config.toml
model = "audio captioner"
encoder_arch = "quartznet"
encoder_wave_strides = [5, 2, 2, 2, 2, 2]
decoder_norm_position = "pre"
decoder_activation = "squared_relu"
muon_scale = "spectral"
learning_rate = 0.015
nesterov = false
Rows from block 3 of the text decoder, named by matrix and row number. Rows with one number belong to one attention dimension. Each number is 128 + 24 x the weight over its row's rms, rounded and kept within 0 to 255. All counts start at 0. After the name is the row's rms in percent of the matrix's.
# q: attention query (decoder.blocks.3.attn.q.weight, 256x256), inputs 128-255
# k: attention key (decoder.blocks.3.attn.k.weight, 256x256), inputs 128-255
q.170 109 [134 147 135 102 131 176 124 144 129 107 104 128 125 105 100 139 128 162 130 125 153  88 144 129 170 154 121 146 145 100 134 141 140 144 126 125  86 156 130 122 130  78 134 118 138 168 154 130 153  95 159 130 157 161 103 122  91 152 127 105 180 141  87 120  78 120 100  75 136 121 132 123 143  83 153 128 120 103  94 143 134 108 157 167 119 149 125 152 116 124 127 127 154 106 153 129  83  48 137 130 132 119 107 159  96 136 156 142  87  87 106 153  93 163 125 123 147 150 168 114 115 159 110 172  94 143 191 158]
q.171 098 [150 152 115  98 126 126 143  97 129 131 134 156  90  98 127 127 116 128 134  94 122  96 109 151 118 134 148 120 162 145 109 109  99 156  90 149 131 122 140 131 115 142 145 164 188  99 101 180 158  98 105 164 121 128 119 148  86 144 125 128  75 114 110 144 156 134 142 155 141 116 116 139 159 162  87 150 122 174  56 118  80 150 118 158 135  97 132 158 145 123 116 151 119 127 111  89 139 200 138 126 109 143 131 143 129 160 118 147 141 155 147 134 113 118 137 136  79  85 126 115 135 124 119 136 158 151 135 146]
q.172 106 [148 160 156 149 101 137 131  84  81 135 137 150 140 129 117 139 131 126 143 108 131 161 159 156  71 111 135  99 144 114 125 112 113 142  97 119 161 109 135  84 109  85  89 116 156 136 143 134  96 124 121 123  93 176 122 131 138 125  82 123 130 149  99 127 120 148 129 133 106 126 150 136 124 112 133 177 149 117 121 110 115 124 106 160 152 171 108  85 130 175  95 138 175 171  90 147 114 105 133 130 147 131 170  84 105 118 160  96  81 108 158 110 148 154 199  87 115 126 115 143 146  89 112 116 155 122 135 132]
q.173 091 [105 133 143  96 115 140 147 124 118 120 148 121 113 118 115 104 109 117 146 131 102 124 143 128 117  72 149 126 146 102 147 140 153 118 118  86 130 161 147 143 126 195 115 137 146  69  95 139  94 127 112 123 152 106  96 153 136 149 121  92 152 120 100 152 145 133 171 128 141 127 102 133 131 138 155 129 116 107 148 112  98  92 113 149  77 156 108 173 174 137 144 115 124 149  79 185 110  54 139 169  90 122 139 152 112 135 145 109 103  93 141 134 158 154  96 134 128 141 111 129 127 150 134 119 113 151 120 123]
q.174 101 [166 134 122 160 127  96 123 143  95 130  99 144 121 155 172  88 148 114 130 124 101 132  94 154 171 139 137 105  95 127  99 126  94 127 116 177  86  96 113 123 107 129 140  93 121 119 143 161 143  93 191 131 152 121 167 123 151 127  98 135  84 113 140 155  98 133 131 134 138 135 145 117 155 165 129 121 143  88 177  82 115 113 111 118 114 143 136 134 136  66 112 121 163 149 137  92 102 155 147 197 140 132 149 144 109 139 156 136 109 161 104 119 121 150 147  93 123 145 126  97 102 117 117 156 124 142 106 131]
q.175 098 [134  90 151 114  99 117 130 149  94 147 113 142 123 167 104 160 113 138 164 164 185 118 138 140 146 136 178 134 131 107 173 169 124 100 135 130 111 123  69 122 177 159 141 135 144 168 114 133 150 136 111 100  84 143 104 152 108  98 150 114 147 135 126 129 157  94 170 130 147 106 116 124 147  90  81 138 161 129 101  99 110 110 157 112 145 131 104 120 137 129 126 114 153 101 144 110 128 130 109  90 100 110 118 119 142 127 128  95 122 140 131 136 142 111 115 152  90 188 151 133 146 117 137 119 139  93 150  82]
q.176 097 [146  91 155 185 128 129 145 161 111 122 109 143 130  83  88 141 118  93  83  78 129 139 119 142  92 150 105 153 141 140 112 149 151 157 111  87 133 128 147 166 125 137  91 131 116 115 138 109 149 129 114 142 138 141 113 127  97 158  99 130 155 136 107 138 130  96 163 148 132 114  93 143 128 140 142 115 144 137  85 143 148  97 128 159 125 141 110 112  94 151 153 113 123 181 129 128  99 127  99  87  88 122 125 187 103 103 134 112 161 168 121 133 139 143  98 112 144 149 161 101 136 103 142 137 121 121 129 132]
q.177 096 [ 78 102 107 127 123 108 126 124 138 159 152 126 145 124  85 114 129 110 142  91 125  85 115 112 157 138 117 130 101 123 150 117 164 118 157 123  99  78 105 142 140 110 116 100  88  93 149 102 193 111 137 144 107 206 145 125 102 149 115 126 143 159 121  97 112 162  96 141 134 141 124 119 105 128 115 137 147 134 102 157 128 118  98 135  86 147 130 151 148  89 138 109 135 135 141 124 107 118 142 159 146 137 157 139 191 130 109 128 115 130 123 160 129 115 126 105 113 124 100 154 119 168 116 204 106 110  97 148]
q.178 097 [ 92 118 109 156 154 116 138 160 146 133 140 119 113 127 117 155 121  95 149 140 101  89 116 121 106 139 108 135 137 131 164  92 110 144 118 160 111 127 158 144 162 119 137 129  98 138 142 170 142 118 153 143 111 123 151 127 154 158 121 140 119 158 146 147  78 118 137 109 132 136 127 125 132 105 148 108 140  93 153 126 101 127 155 181 184 143 127 106 104 174 152  81 106 115  64 118  89 141 113 125 130 138 129 150 106 156 110 149 145 114 134 125 114  77 142 154 155 154 139 108 137 103 107 159 131 160 134 128]
q.179 093 [ 93 133 101 103 126 136  94  98 141  84 114 136 147 130 129 117 130 106 147 151 140 126 107 121 131 134 134 154 127 107  97 132 127 116 154 127 111 125 110 171 141 138 103 122 123 141 139 122 125 118 166 145 118 148 148  66 106 159 174 137 149 125 170 160 175 161 155 138 112 157  71  99 126 116 149 115  88 148 110 114 165 142 145 143 139 111 123 139 143 147 147 176 132 154 107 134 130 107 138 129 147 124 133 163  91 123 132 146 114 115  90 145 107  96 100 112 114  99 141 120 176 114 132 114 145 151 143 112]
q.180 103 [118 138 133  80  97 118 127 153 132  96 127 102 144 119 142 132 133 149 114 136 148 109 153 140  93 113 129 114 134 166 126 112  92 130 150 153 133 131 128 150  88 110 115  97 121 120  64 102 135 113 134 148 126 141 116  93  93  92 147 152 141 126  95 178 186 144 136 148 119  98 134 122 106 145 148 155 156 178 124 154 156 130 115 148  89 126 150 101  96  96  83 116 116 111  75 154 124 105  86 107 116 158 115 127  94 122 133 157 122 167 149  93 133 140  95  94 142 108 126 113  77 120 134  94 130 159 135 168]
q.181 096 [117 140 148 145 131  96 128 134 145  97 124 107 157 125 163 137 152  96  97 181 110 138 157 148 120  74  95 135 130 118 123 115  69 156 107 122  99  96 164 135 147 128 133 134 127 125 138 141 133 163 144 107 110  97 109 129 110 178 124  96 136 132 108 123 123 112 181 124  64 124 139 120 170 134 128 141  84  88 158  93 123 127 119 130 180  74 127 134 131 150 105 145 189 146 134 149 127 122 104 128 123 183 152 100 134 110 132 101 108 169 151 114 147 127 118 116 119 148 142 135 132 102 115 137 155 189  95 137]
q.182 107 [148  94 115 137  97 136 121 119 137 143 114 145 135 145  84 146 161 151 120 141 124  73 139 146 131  98  88 112 159  73 106 129 114 100 116 167 102 159 154 133  85  99 124 125 141 140 104 159 126 133 141 138 110 145  71 143 149 120  98 139 157 122 107 184 153  71 141 134 128 109  65 121 145 117  63  89 185 146 128 139 158 129 100 124 110 138 109 113 104  90 130 108 118 153 140 143 143 111 132 181 139 178 129 144 105  94 127 131 135  87 167 137 154 149 136 119 160 146 108 140  94 107 105 131 139 138 136 153]
q.183 099 [120 155 141 113 125 147 161 134 138 112 147 124 133 137 142 129 112 175 115 102 146 116  90  95 114 155 171 173 129 171 128 128 138 159 151 118 138 159 150 153 133 147 177 140 148 144 116 121 144 120  91 139 114 127 137 117  92 145  90 112 110 116 174 140 148 126 159 145 124 151 124 132 114  52 130 128 165 133 106 118 109 110 111 153 149 135 130 193 132 126  74 151 145 165  94 133 113 134 111 130 147 104  73 112 106 111 168  81 117 124 143 136 144 135  99  94 117 103 132  85 165 108 108  56 153 161  85 131]
q.184 099 [149 112 126 108 114 183 137 125 123  93 139 136 140 133 103 139 151 173 128 127 124 155 132 138 143 145 123 111 121 119 181 170 111 131  96 109 147 165 149 148 167 158 134 137 147 150 127 138 145  95 106 134 104 166 110 117 130 123 109 108 164 111 125 161 160 114 103 118 145 100 156 120  93  80 102 200 132 133 136 178 128 115 127 115 123 173 113 142 130  93  94  95 128 124 153 128 162 153 149  81 111 138 128 144 124 134 109 139 158 126 143 137 118 131 133 105 164 191 138 119 181 118 159  94 133 145 161 137]
q.185 103 [ 80 168 138 144 117 128 120 113 133  87 120 116 146 111 117 135  99 122 156 160 169 135 155 135 128 124 100 159 139 131  97 155 101 109 107 132 152 162 169 140 131 119 121 113 115 178 141 129 122 119 145 132 163 137 116 120 115  89 148 173 138 143  96 125 129 154 137 145 128 116 106 136  77 126  87 156 139 102 122 137 125 105 134 185 157 152 108 145 136 125 148 152 108 159 149 123  98 129 113 104 147 104  86 138 127 111 176  96 110 108  92 134  99 142 156 113 102 141 135 100 138  78  62 123 131 147  75 118]
q.186 093 [121 119 112 165 136 102 171 121 134 142 118 100 136 156  92 118  86 111 162 110  87 123  87 133 101 134  95  91 103 106 142 101 112 161 136 195 129  65  94 112 141 157 113 129 126 138 120 116 152 134 107 141 129  88 151 124 152 180 133 152 129 107 120 106 130  97  73 142 141 128 155 112  57 140 103  98 128 118 165 130 120  65 136 130 144 122 133 154 139 144 148 137 148 150 145  79 116 159 159 145 144 123 113 146 140 155  90  90 157 139 119 119 131  97 124 162 134 132 107 101 111 152 143 137 147 109  98 117]
q.187 097 [115 127 123 127 139 144  86 105 113 123  77 145 111 106 161 123 109 135 105 152 113 104  84 155 106 131 177 149 177 137 176 140 155 138 118 131 118 118 109  98 170 150 133  94  88  98 125 144 137 143 141 112 126 111 177 122 168 137 114 139 117 132 114 126 141 108 150 126 110 166 137 139 123 133 161 116 126 114 121 130 137 152 176 112 168 153 140 108  92 114 138 115 153 125 168 108 126 109 157  82 104  95 112 146  93 145 130 176 133 175 117 145 107  66 119 128  90 110 153 182 162 104 100 113 127 112  89 132]
q.188 100 [134  88 108 133 184 146 111 163 112 141 102 132 126 167 142 135 113 159  97 112 118 155 157  99 135  76 152 138  69 160 162 120 139 109 118 145 132 139 128  94 104 116  96 121 128 130 134 143 105 148 115 127 111  91 145 146 120 155 126 142 120 145 121 101 157 100 152 129 148 143 133 146 132 139 137 120 152 110 130 111 135  75 110 145 154 126 133 103 121 136  80 103 134 126 147 141  95 108 120 108 135  78 113 124 128 106 113 134 138 130  98 108 176 134 122 100 132  82 163 168 134  89 138  88 120 133 118 131]
q.189 099 [149  69 144 101 187 112 110 127 121 115 108  60  97 153 124 138 132 119 119 135 129 153 149 137 115  96 146  96 141 152 105 141 109 139 155 121 116 151 141 137 106 108 118 137 140  86 123 124 113 156 102 109 137 124 146 146 110 149 160 143 174 107 151 114 137 119 118 135  86  95 169 140 114 106 112 141 116  97 157 167 114 160 125 130  93 103 124 100 140 104 100 133 182 148 123 129 145  89  91 135  81 125 118  84 124 144 156 122 133  93 116 140  95 155 135 155 117 111 128 140 142 166 109 137 120 101 158 130]
q.190 107 [159 158 113 187 111 146 144 151 143 144 137 108 131 126 138 178 137 137 133 109 180 131  99 111 117 100 174 114 158 129 106 140 166 144 137 111 123 152 139 145 151 128 121 160 142 159 122 138  78 113 126 129 141 150 131 126 113 141  88 137 124 162 152 145 141 110 129 113 157 130 131 123 121 116 118 132  71 115 115  72 110 116 109 137 142  99 118 139 163 125  89 154 154 128 176 109 133 113  91 138 117 140 124 134 145 158 150 143  79 118 100 121  77 144 139 150 145 140  92 139  99 156  91  78 118 128 141 121]
q.191 094 [140 115 112 104  85 148 152 153  96  84 110 137 156 143 141 144  96 143 135 114 108 128 109  95 106 117 103 138  99 133 154 158 103 115 170 126 123 181 123 124 162 142 151 117 141 120 105 111 135 154 165  95 144 151 150 137 158 147 158 135  84 107 120 125 152 123 132 116 132 133 149 126 119 154 116 115 160 111 140 136 109  82 131 141 157 165 125 163 124 108 175 130  64 150 142 108 125 139 147 134 130  77 106 177 120 142 131  86 167 127 130  94 107 122 120  89 143 154 124 101 115 101 132 141 100 100 106 133]
q.192 099 [179 126 142  95 146 134 151 131 103 166 106 128 174 130 116 131  79 176  82  85 149 114  55  98 183 113 125 154 130 115  85 116 137  76 146 116 145 109 129 140 134 114 103 132 114 122 111 178 134  98 112 134 131 154 110 101 134 137 177 151 151 115 125 137 123 115 122 137 149 132 130 154 136 132 112 145 151  98 155 191 101  94 130 142 169  99 105 162 127 126 135 122 129 160 110 130 130 106 136  91 134 125 100 138 131 130 126 147 128 121 115 134 138 149 140  83  90 162 154 120 118 108 146 112 133 141 103 162]
q.193 093 [136 186 141  99 160 133 125 132 176 135 150 147 143 123 108 104 102  90 150 124 174 106 119 140 141 173 136 104 164 117  96 133 119 189 124  96 169 136 116 108 123  91 133 160 101 161 101 128 104 145 141 167 154 126 123 124 132 143 130 158 150 143 106  89 115 136 141 128 130  62 178 142 108 139 125 100 152 107 126 127 125 110 110 115  86 118 134 122 178 159 155 113  97 140 147 108 105  96 124 106 131 113 105 107 182 164 108 153 142  72 118 110 139  84 108 110 121 157 136 113  99 132 126 133 106 138 116 127]
q.194 103 [143 142 158 144 133 112 121 124 161 107  96 117 119 153 123 110 115 155 102 162 182 128 111 159 139 116 126 134  92  81 143 180 119 128  91  98 175  79 159 125 102 119 107 142 117 121 123 139 133 119 119 125 156 119 104 122 138 134 151  99 109  87 169 125 162  94 107 162 150 107 135 112 123 171 132 145 127 126 146 167 135 120 144 139 166 138 125 145 122 125  72 139 118 115 120 111 152  88  84 117 133 123 187 125 132 143 153 137 156 174 150 193 111 120 105 152 153 117 158 111  80  89 136  93 123 136 156 148]
q.195 104 [104 140 158 127 119 136 164 131 122  62 143 101 140 115 126 129 109 107  79  78 149 110 119 129 109 137 129 100 145 107 139 109 166 136 121 148 156  95 165 104  63 139 115 123 109 115 136 109  87 129 112 167 148 125 117 113 146 138 115 153 138  93 100  89 175 116 120 132 115 130 128 174 116 130 150 132 157 151 140 123 136 133 154 169 146 115 124 113 165 133 135 169 126 109  82 114 166  99  93 180 118  81 112 128 133 111 219 125 119 112 115 153 118 111 149 105 113 186 143 146 151 143 124  88 153 146 159 128]
q.196 101 [128 157 173 172 133  93 102 112 119 122 123 132 166  83  87 121 145 113 115  95 135 118 126 146 112 137 146 119 105 160 138 103 151 126 118 136 132 116 105 140 151  89 154 172 117 119  77 129 121 139 141 154 164 114 144 100 236  79 137 114  88 166 149 117 131 113  54 153 145 120 148  70 183 138 125 159  98 131 157 149 130  89 115  86  89 120 129 104 116 133 115  78 134 156  93 174 144 154 120 143 141 138 122 121 122 149 154 120 105 114 141 142 116 113  92 152 143 117 123 150 152 116 125 102 136 145 112 119]
k.170 107 [158 109 155  99  96 131 105 160 157  75 159 111 135 118 145 131 132 128 148 131 163 116  94 121 126 112 129 143  86 118  93 121 111 142 123 137 112  69 124 130 130 130 119 101 136 112 123  85 132 125 153 134 168 115 118 160 147 130 143 130 114 121 160 126 168 177 132 111 190 135 103 133 146  99 149  94 131  98  79 102 102 135 119 115 127 152 108 130 125 130 102 116 118 129  85 101 116 150 161 145 118 122 137 157 131 132 127 137 146 107 181 130 114  69  93  77 143 158 100 135 125 115  84 186 122 113  73 118]
k.171 100 [131 137 149  96 102 101 136 124 118 116 130  96 152 158 127 131 129 123 148 143 137 132 146  91 113 144 136 168  81 129 140 125 153 167 125 127 128 120 121 109 164 114 115 176 139 123 108 117 113 100 124 102 115 127 114  91 140 137 161 127  94 164 136 128 144 112 147 139 116 129 133 125 165 111 131 149 123 172 112 126 107 135  92 113 115  90 158 105 159 173 104 169 135 173 187 139 153 144  99 104 150 177 114 116 152 146 114 110 130 162 153 131 182 120 148 174 116 119 139 132  95 152 137  90 148 148 108 137]
k.172 107 [142  96 160 126 120 133 124 125 115 120 123 113  82  81 106 121 128 109 128 117 125 146 102 125 148 114 145 133  98 139 129 109 133 164 128 120 137  87 107 107 134 153 156 148 140 125 141 157 104 116 147 156 128 151 118 155 154 121 129 103 154 111 124  96 141 106 124 119 132 167 136  99 116 141  83 127 152 106 147 138 136 102 130 101 137 128 131 141 160 142  85  87 144 128  80 104  93 101 146 170  95 141 147 131 111 166 151 152 128 118 143 156 134  72 137 138 132 115 125 110  79 145 125 176 134 139 125 131]
k.173 094 [148 154 132 116 142 106 144 136 104 132 100 114 120 110 127 142  86 154 107 112 130 155 151 118 147 106 161  97 146 127 141 140 124 101  96 108 136 117 129 158 121 121 129  89  87 166 129 108 124  91 142 184  94  77 142 143 171  99  96 145  95 122 181 135  97  89 122 184 133 124 139 163  84 106 143 116 114 132 150 153 161 146 122 128  90 117 105 129 144 117 157 125 114 132  70 102 110  94 115 134 140 140 103 126 107  93 138 110 130 111 100 126 131 155 103 123 154  77 139 141 134 127 151  79 163 154 139 151]
k.174 098 [106 127 126 101 124 144 108 145 122  92 165 108 148 108 170 125 136 160 128 126  99 118 133 121 139 167 164 138 161 143 127 135 121 110 169 119 118 121 137  89 103 179  98 129 103 135 107 136 103 147 129 128 149 128 110 130 171 117 105 150 133 138  87 101 107 170 125  93 112  86 134 115 121 154 123 177  87  95  93 131 168  96 133 169 158 135 105 129 137 133 124 118 160 123 153 165  97 154 144 136 162  99 136 134 161 152  93 130 157 133 100 158  87 123 122 143  98 123 127 171 124 113 123 119 150 145 104 144]
k.175 099 [145 177 158 146  84 110 128 122 148 101 102 142  97 179 122 103  78 157 109 138 135 137 112 105 135 143 136 142 110 108 113 133 121 151 150 135 172 104  74 138 173 142 113 144 117 122 127 160 148  97 108 131 131 113 124 130  83 126 128 120 120 152 173  74  86 114 154 135 106 110 127 148 130 152  86 136 111 127 105 132  94 131 155  89 120 121 123 148 170 166  52 128 114 155  92 150 122 166 127 152 143 164 169 131 128 124 151 130 151 114  99 119 135 146 122 118 160 143 131 112 136 112 139 116 149 151 125 129]
k.176 098 [158  92 174  92 108  71 124 145 133  61 171 137 106 121 133 117 150 140 121  72 100 171 182 154 133 134 124 135 127 116  88 122 139 149 119 164 126 158 124 131 122 158 120 119 141 146 119 131 120 136 162 130 141 128 139 152 108 101 115 143 128 112 136 129 131 154 129  94 114 148 170 170 111 127 129 116 141 165 112 119 106  89 138 150  71 123 108 105 167 152 153 178 134 101 102 132 149 156 144 144 107 161 101 130 152 121 101 140 103 122 126 116 152 111 138  70 132 156 148 173 173 118 116 155 102 128  89 104]
k.177 096 [102  67 118 115 120 124 133 130 107  98 160 136 126 119 179 129 105 116 151  89 118 115 153 127  87 120 123 105 122 122 122  95 137 147 140 116 156 119  73 117 122 115  94 121 121 128 142 165 117 131 141 141 151 114 119 146 106 109 158 144  89 124 153 124 160 162 137 112 151 116 122 112 168 172 108 100 143 105 108 104 169 111  98 119 119 147  97 111 177 105 158  92 122 183 149 131 108 176 107 141 108 113 123 150 138 144 153 138 143  75 152 102 140 133 148 147 119 141 153  97 143 142 168 142 134 116 125 128]
k.178 098 [ 75 109 119 114 104 144 142 147 148  99  99  93 156 118 123 130 135 162 150 123 120 123 157 103 167 151 158 130 128 114 160 117 120 127 124  74 155 158 112 170 139 103 131 126 112 132 179 143 124 150 129 163 110 143  88 134 100 109 136 141 147 158 117 157 165 102 123 162 122 133 104 107 138  69 128 146 151 135 109 173  83 142 110 124 109  73 141 123 103 143 121 192  77 136 153 100 128 137 139 140 107 152 140 144 130 131 148 139 132 153 128 116 139 161 107 161 142 136 135  97 112  71 128 159 113 116  89 106]
k.179 101 [ 97 168 123 142 140 149 113 139 133 128 136 133 136 147 137 153 129 118 140 144 127 151 105 124 134 136 149 149 151 110 118 134 121 113 128 127 135 131 142 170 142 146 111 120 120 134 122  68 155  99 103  95 100 146 121 166 116 118 129 127 156 153 138 110 105 111  85 138 122 144 137 102 117 106  91 141 168 119 108 118 107 107  94 161 133 153 166 124 100 141 120 105 169 158 114 140  94 106  83 171 122 142 100  81 117 132 114 124 153 150 127 110 146 118 142 142 139 112 138  92 132 158 111 120  78  81 143 108]
k.180 099 [168 104  90 107 114 104 109 133 156 138 131 100 125 122 156 149 127 120 132 116 148 174 118 113 120 125 105 145 122 109 145 182 178 107 107 168 106 120 127 119 113 136 134 144 124 116 134 134 151 153 118 140 102 129 137 140 150 141 149 108  95 113 124 130 126  91 135 133 144  92 140 157 151 110 150  97 117 105 179 109 137 107 130 136 119 101 138 142 133 106 137 172 171 150 112  97 139 110  95 128 114  63 133 113  91  72 112  99 118 128 130 142 119 123 120  91 170 109 145  85  90 133 136 127 155 162 170 131]
k.181 098 [156 120 143 175 143 145 123 134 135 115 109 116 118 108 105 144  85 122  93 165 117 181  82  86 129 153 130 129 116 109 164 159 106 104 175 109 100 149 137 187 159 126 143 138  65 148 140 126 103 145 137 129 169 120 139 112 133 123  96 122 114 136 122 140 135  94 147  91 134 122 143 146 116 128 104 108 131 110 116 144 147 148 121 129 159 157 135 150 147  97 106 170 105 133 136 149 152 109 146 122 127 129 113 126 124 108 156 104 113 129  96 130 119 136 154 138 140 156 151 104 117 111 143  80 113 152 155 101]
k.182 101 [142  82 150 150  89 117 141 107 131 127 153 107 132 117 123 116 153 128  99 126 135 136 109 125 163 148 165 150 104 165 118 108 124 119 143 130 134 154 142 125 111 122 131 142  85 106 183 127 159 113 123 159 160 149 136 131 100 140  86 109 124 141 166 118 173 111  93 114 109 121 116 171  99 108 124 121 115 132 113 122 106  91 149 147  69 119 160 142 154 120 121 136 139 136  90 146 122 116 106 166 154 117  84 172 168 115 172 154 158  81 149 140  98 129 119 113 144 133 100 159 109  98 106 141 145 105 106 157]
k.183 107 [145 144 141 140 151 102 113 116 105  88 108 103  72 125 153 160 154 167 122 121 116 102  93 101 165 104 132 153  85 125  86 116 113 124 118 137 130 167 141 175 151 153 155 161 106 133 148 108 145 157 115 129 122 127 113 147 107  94 134 106 126  92  97 116 110  90 121 164 120 135 107 128 116 114 127 117 169 142 125 134 139 129  72 140 143 152 153 164 132 124 120 130 174 119  73 125 149 113 160 148 109 123  98 107  92 103 116 133 130 130 142 180 141 134  85 114 122  93 115 124 146 132 181 142 132 165 154 160]
k.184 102 [129  79 150 101 129 118 117 159 101 118 112 160 149 133 112 119 124 141 126 136 167 109 134 176 127  98 137 165 103 131  70 155 158  78 108 110 112 136 132 117 143 141 124 129 121 107 100 155 181  97 117 109 124 110 164  70 131 140 130 126 136 163 137 114 100  89 140 194 158 144 114 115 129 111 133 141 118 139 152  97 124 123 131  91 131 114 111 145 145 141 120  97 129 124  95  75 128 116 123 111 107 149 116 131 150 130 140 154  99 168 161 128 119 103 123 105 167 146  90 119 113 135 108 125 133 152 140 165]
k.185 107 [111 163 133 163 114 105 124 135 117 148 145 107 153  88 131 110 126 113 144 127 120 163  71 122 165 119 150  88  83 130  79 122 128 116 100 113  83 125 126 112  99 131 121 127 141 141 162 138 134 156 137 163 183 105 130  95 129 119 105 105 143  94 117 131 157  78 145 109  91  97 140 122  56 137  81 144 123 140 179 139 125 111 136 164 156 127 119 119 136 103  90 129 140 148 100 146 120 110 175 145 105 121 119 112 110 128 159 156 131 155 115 125 160 164 108 108 145 123 142 134 112 142 107 125 153 123  98 103]
k.186 095 [ 97 132 121 188 132 178 136 106 130 106 127 150 158 111 154 118 154 123 118 152 132 106 136 165 116 124 130 136 169  94 125 104 100 115 156 132 131 125 101 140 145 189  78 121 174 123  98 105 126 145 109 101 175  84 139 123 133 116 105 103  95 130  97 111 152 168 111 100 130 112 114 144  98  87 129 105 130 173  51 146 126 191 136  81 127 113 133 116 113 105 193 112 129 156 139 121 129 132 124 125 122 126 155 144 121 159 160 107 172 128 113 128 132 156 148 146 105 130 130 141 114 136 162 151 127 126  90  97]
k.187 094 [ 79 126 137  95 134 151 126 122 112 134 110 110 125 131 154 117 136 175 104 163 137 158 118 117 136  93 120 141 133 121 186 136 156 165  96 150 116 130 105 161 153 165 134 106 161 107 121 144 141 106 139 149 113 110  87  80 123 114 137 104 124 130 146 113 149 123  97 140 107 150 145 118 112 190 121 197 141 114 120 125 118 154 141  96 129 127 105  87 109  82 116 134 116 160 179 115 144 170 109 117 149 121 133 120  97 134 128 115 119 136 102  80 131  94 166 163 119 131 127 134 144 112 136 109  88 158 130 101]
k.188 093 [138 132 105 183 123 119 173  87 118 122 100 131  87 103 162 125 131 121 132 136  98 166 125 109 126 159 104 153 129  81 125 120 108 131 138 142 116 152 133 113 143 141  95 160 161 106 146 152  97 118 160 142 156 117 102 184 100 150 122 104 118  98 127 148 118 147 110 127 106 168 134 150 130  94 128 121 138 140 130 110  99 164 111 112 145 119 135 102 105 116 153 131 133 119 119 176 148 102  90 149 120  97 119 160 119 120 133 138 162 148 114 126 108  67 117  73 132 121 144 132 116 179 104 141 140 148 144 132]
k.189 105 [169  99 121 165 108 133 100 115 165 121 137 114 141 168 122 119  37  75 152 119 143 117 134 129  94 152  98 100 160 108 149 174 112  81 104 134 131 122 138 144 138 126 147  80 134 109 140 113  89 122 157 129 120 117  78 141 146 116 140 137 149  80 131 131 129 146 141 136 146 148 113 113 108 104 115 128 111 123 140 102  99 135 121 127 145 159 118 111 130 119 130  80 104 130  83 139 116 116  98  84 140 140 116 116  89  95 138 135 119 140 113 102 134 107  84 137 167 149 124 122 110 125 121 121 122 135 116 150]
k.190 102 [155 158 127 149 167 144 171 135 176 120 136  86 125 113  59 143 111 122 110 102 129 101 143 165 161 124 104 141 147 126 161  88 152 163 109 104 115 154 117 145 146 135  81 139 145 112 127  46 101 108 127 125 103 153 120 154 168  63 146 156 144 139 174 117 135 113 161 138 132 153 131  98 127  76 133 158 134 122  92 155 142 124 121 120 121  99 136  86 130 114 127 120 102 105 118 147 153 123 143 114 122 167 144 148 137 111 133 134 164 148 103 147 120  73 106 126 126 145 162  92 127 161  83 101 112 153 123 160]
k.191 097 [154 162 114 107 121 141  94  77 119  84 155 147 104 140 164 158 130 185 144 105 153 141 131 141 145 113 158 143  92 129 145 131 112 147 138 128 144 158 144 104 115 121 114 130 120 120  71 156 147 117 114 143 152 154  98 115 132 122 116 109 120 137 148 141 109 147 123 125 138  90 112 141 102 149 144 140 148 153  92 165 166 140 120  91 183 135 143 129 139 152 148 137  95  92 107 156  95 159 129 127 111  70 108 120 144  99 126 124 148 134 121 113 140 163  78 107 162 133 150 148 155 141 127 145 138 122  80 169]
k.192 100 [116 143 158 150 114  86 105 111 123 103  85 151 108 133 122  78 122 111 139 134 137 144 109 127 144 101 131 104 112 115  91 118 119 140 122 125 155 100 135 158 190 158 111 137 131 155 152 135 112 108  87 175 123 162 142 126 131 122 142 120 158 144 137 114 176 124 146 142 135 130 164 101 138  99 121 155 138 133  95 135  96 160 152  87 121 143 103  99 173 145 135 165 156 128 152 114 113 115 133 197 119 130 122 122 144 112  96 171 163  98  83 132  94 110 120 131 136 103 117 126 142 122 147 155 185 134 138 150]
k.193 095 [120 100 143 120 135  88  92 111 125 122 116 160 137 130 107 150 132 150 149 123  96 106 122 146 114 178 151  73 153 122 103  98 144 136 122 112 127 129 126 166 126  82 109 144 104 148  93 114 159 172 137 182 103 113 108 113 106 142 112  97  79 139 115 148 138 138 128 153 145 148 112 116 109 182 116 134 127 119  82  89 152 121 162 166 113 163 152 129 119 112 114 114 175 100 148 121 138 143 137 124 150 119  92  66 155 163 118 130 128 136 167 136 114 168 114 143 170 137 110  94 123 126 122 156 127 104 126 134]
k.194 103 [106 112 145 105 134 154 108 139 127 135  63 103 143 145 128 181 134 113  97 121 113 101 166  94 129 127 146  57 100 147 116 119 106 178 157  80 130  90 140 156 108 132 169 131 100 127 176 115 126 114 159 151 140 126 115 117 167 144 121 132 100 143 101 135 113 118 139 150 120 110 135 121 157 145 157 139 125 168 160 137 121 128 147  92 196  86 110 117  88 156 165 115 143 117 110  83 119 120 114 105 129 120 101 145  97 109 142 105 101 117 127 117 123  89 150 109 131 143  89 139 132 140 136 157 138 124 161 116]
k.195 103 [121 132 132 101 115 129 104 124 110 126 111 168 118 125 104 146 156 159  95 124 158 115 108 116 116 145 152  97 129 151 120 139 164 163 112  79  88 125  76 180 118 126 119 141 148 138 113 153 118 127  99 134 130 109 127 100 102 125 192 130 169 108 116 109 134 105 102 145 154 152 120 122 141 122 111 104 136 161 136 137 133 129 107 167 129 143 115 108 126 133 152 115 145 145 112  88 129 142 130 138 103 109 136  90  89 119  97 148 152 115 130 129 158 144 131 152  98  94 103 141 138 135 101 113 176 107 141 167]
k.196 100 [169 190 145 142 110 106  87 174 121 107 118 119 169 150 125 114 133 107 160 133  98 177 147 115 127 152 147 130 132  95 143 171 123 127 133 136 129 186 180 118 163 145 125 132 106 126 103 141 156  88  75 157 155 106 135 123  99 135 111 158 108 131  90  81 122 117 103 105 138 122 143 114 135 120 113 145 163 108 162  98  97 113 124 131  89 136 145 138 110 144 131  57  61 128 114 122 130 151  93 141 119 150 151 115 126 106 112 132 107 134 159 137 116 121 101 109  95 161 130 129 124 163 144  70 153 168 150 123]